A small segmentation model, trained from scratch.
Model: 2.06M parameters, 48-pixel images, arch unet, norm batchnorm, activation gelu, widths [64, 128, 128].
Data: trained on single toy objects rendered from many sides on busy backdrops, 50862 training examples, 150.0 epochs.
Rows from block 5 of a small segmentation model, named by matrix and row number. Each number is 128 + 24 x the weight over its row's rms, rounded and kept within 0 to 255. All counts start at 0. Numbers have three digits each.
After each channel's rows are labels from the 100 images, of 14848, where the channel reaches its highest value: "peak on" is the class under the peak; "responds to" is what is common among them. Only what is clearly more common there than usual is listed. The data: single toy objects rendered from many sides on busy backdrops. In brackets: how many of the 100, against the usual share in percent.
# conv: 3x3 conv (model.enc.1.2.conv.weight, 128x128x3x3, each kernel summed), inputs 0-127

conv.25:085151151130102079066073127136126103132133137130070155109159125109161135128116132139142142126095139115098143120059107082161146126079121112142101122137095108079150123134114143134155140144113126146150116105140140138132105084120139159139083157117158141139093139115115148059130138137133117108112154109132134127144111118101095131128114149107161137088143118106126122085135098095122134093128
peak on: part in the main colour (53 vs 17.2)
responds to: bottle (44 vs 3.3)

conv.79:131114154122143143148096129151108112115109118112169144137129166101104086136148128136127147106125160089148144103075122114081139156099150114148135102136112110084115126085118092123091098107158122113114086111086125091119145115101158115138167146088142164132134106128108107109104131133120098147082077113144097118107092118110119124168104151110145110144165156169110160110143068124125130124130
peak on: part in the main colour (60 vs 17.2); part in the second colour (35 vs 2.7)
responds to: from above (83 vs 33.1)

conv.111:136146138133104145127078152118108101156145071136072117096106140089139087127167091142112132105123115142145124140151126119146104080104121156127191150084105129144129146100110097170078129128125116099084092115111169092131109113159132122140113133118119163157141105125128153123133095089117119151166146103114159131158145099157117124154128151132134088102119162126132114105130114120090137160118
peak on: part in the main colour (50 vs 17.2); brown part (26 vs 0.7)
responds to: ice cream (28 vs 3.2)

conv.99:145133167157145108113120152119118101133144099166084137133134139113124124091097114139101099124111123141074097148130106138126148098184146115126152095125102131126118098144115088146094121118135133166108137044133121144152165104120068167151151094165150107092182156134106125148116125133113093143110138118115116117110129131146122075080106144134112082123142118106154131121117112134141124154126
peak on: part in the main colour (89 vs 17.2)
responds to: from below (93 vs 33); mug (51 vs 3.3); ice cream (30 vs 3.2)

conv.54:111107132149139147090094150115121155151126136111156135123122101125098079103101150111113130122128094152089121134099112139126142140113146145112142109149149156137096121139111165140137165134130117098137136136124086097132126085087133169136129065133139128132111134138150123129070150124093148126119112090120117157141111137130095207098150114074147117152140144123077058091140120125094138134109
peak on: part in the second colour (73 vs 2.7)
responds to: from above (90 vs 33.1); teapot (50 vs 3.5)

conv.63:095123114113132038139117133149132089108126111118055107140120155100159115121138101086125126146111110108129087126125154134107156133111111144125143134137122143115123154060141101101099115117079110154125138109166103119109098106114103102117148120175136158116117128132105108114117091107124109133072112125104104107126087086121158130137080139135137116115109161126083094111102113132127148130125
peak on: part in the main colour (92 vs 17.2)
responds to: from below (60 vs 33); snowman (27 vs 3.4)

conv.74:156112128118082105110147091071120105131095146116146147107087091147138121126163116127177128133104097171133092098131160126138136121087161128129112122115125133141128132105147104130117114094114112133072098111132142133148155129149125120095125174150125195121137138167138088111116169129157142101173122137129157098138122118101102079157135118114126144094135108085138141105109113111119067111139
peak on: part in the second colour (27 vs 2.7)
responds to: from below (61 vs 33); lamp (47 vs 3.3); candle (27 vs 3.3)

conv.86:168144141155131117122100146138109133149074102087138114120128168101087111162122092113115144134125107112119094127158132144131113135124144113094187086119124129164118143146141126114105165111131085124129129108091113121105112119121105094135101137143125157142098162112148133175119111160108128112124123077112100161094159088132119098151095140147147146201114167131125114093107143097132117181135
peak on: part in the main colour (52 vs 17.2); brown part (31 vs 0.7)
responds to: from above (71 vs 33.1); flower (32 vs 3.2); mushroom (29 vs 3.5)

conv.90:145123149123102163103088142126077117124065080142139128154089146122131125118113128133112123123108129123080159115135090134126112091099143120088140144120151097117127121130109068134100156135155098135124087122143098111131102152132114131135132145129108136134086120106073143149125183142136126127160122092117099148136125106136115171130169146070145163124140164135100117113103139147109073171138
peak on: part in the main colour (58 vs 17.2); part in the second colour (38 vs 2.7)
responds to: from above (60 vs 33.1); lamp (25 vs 3.3)

conv.92:076116126167135153085091088113113096157098107133104147122112126099146101127089100105117145149105129120095145126157115135108162110151122148096169099117053131102125113137116154102101085137131125133083114132105116104113142159117142093145135124136095099104148134126097120159091088101107126085109102107153129108123139116146153115089126151106134119134126074107144140125111146106162159108093
peak on: part in the main colour (51 vs 17.2)
responds to: from above (74 vs 33.1); snowman (32 vs 3.4)

conv.42:067122126178092136100133112131089099117107092117127116124136176117115123141141098108134094098124133118119159137112090120126107112146126149077132125143104166141113104131129107136114108150121138095141116118120093149079127160127144142147190100121132157114153135129137088117166098071126139093151127114140132154155103126145129120098114183126133152121104103081128130100073136102120079140160
peak on: part in the main colour (65 vs 17.2)
responds to: from above (61 vs 33.1); barrel (26 vs 3.6)

conv.122:141155127167116097116115169126062127115074110147169109137111133081130121113124128120122107119074096103108096118163104087148125082103102115112116101141150140133171100129134114107134145098068115153132141091126098093125102107107096111118123144133131079124124145129125108139101157107097143128129129122120108119150110107082137115123157115105126120145128153119136124085123154075123099101178
peak on: part in the main colour (83 vs 17.2)
responds to: duck (39 vs 3.2)

conv.3:098180173148106119105136117139085102139120118153106156154126125089169151140110131119154129123116097107144106102110155096117122129145138081098114138159140102097149128126126136122118137150088131153148152050125117100097092106137158099142118096147111096105118100139139130125136082104103158093123154121133121150149122140179117105112102162068127147119099075122152130111143112103120118128155
peak on: part in the main colour (69 vs 17.2)
responds to: from above (64 vs 33.1); airplane (29 vs 3)

conv.70:106133164131103100124111116112102101128142136117078089161125117094138110164114120103134118086113126130132169136141142104152099097096116127168163138152138135092166119147125123168114128096070127145093152115117096120116105122158157104143143129161114141115138102107107084139135149125115123150160123113154109183107128117124124103159153134096133135109146123104129132032126154106181107138130
peak on: white part (26 vs 0.7)
responds to: from above (60 vs 33.1)

conv.46:135120153130152129130114126058055118092091062108188131147122133156121147091142105156135115108137143157113135117113062151145101143100126141122130079126099163089133139109119138150108123103139109125170109137074122082129135132140124120122135139122122134147106108104103121134114158125125103118129081129126082138138125124143144154130138127110126084130126166117085151118136128114106117103081
peak on: part in the main colour (85 vs 17.2)
responds to: from above (66 vs 33.1); barrel (32 vs 3.6)

conv.27:149143089137116125149119109133088072152173146133130108129105122165121100109150107103104130128101105156138129156128156105091116133124172107141124166147155084084089115107079127117123123104136158124132148157097133125102115148114095111147144123151151105146114127113132093103106119119149098067152132130107093151066126122112128086123115138132155093126136125169114099104069106083138116123128
peak on: part in the main colour (79 vs 17.2)
responds to: from above (77 vs 33.1); snowman (25 vs 3.4)

conv.88:137116117133127126113119119099072117138139093099137084103088145135134066144163122092170136101117120130105183111110111142086137096112140143110108134106079104120163136148099139126163137127084094104131129144106147129079092114113149117099083159160107142130171072155127117161127126150101135139114126083125125125116137116159122117124079127107123087118100143140115118157132096124133119098110
peak on: part in the main colour (64 vs 17.2)
responds to: from above (69 vs 33.1)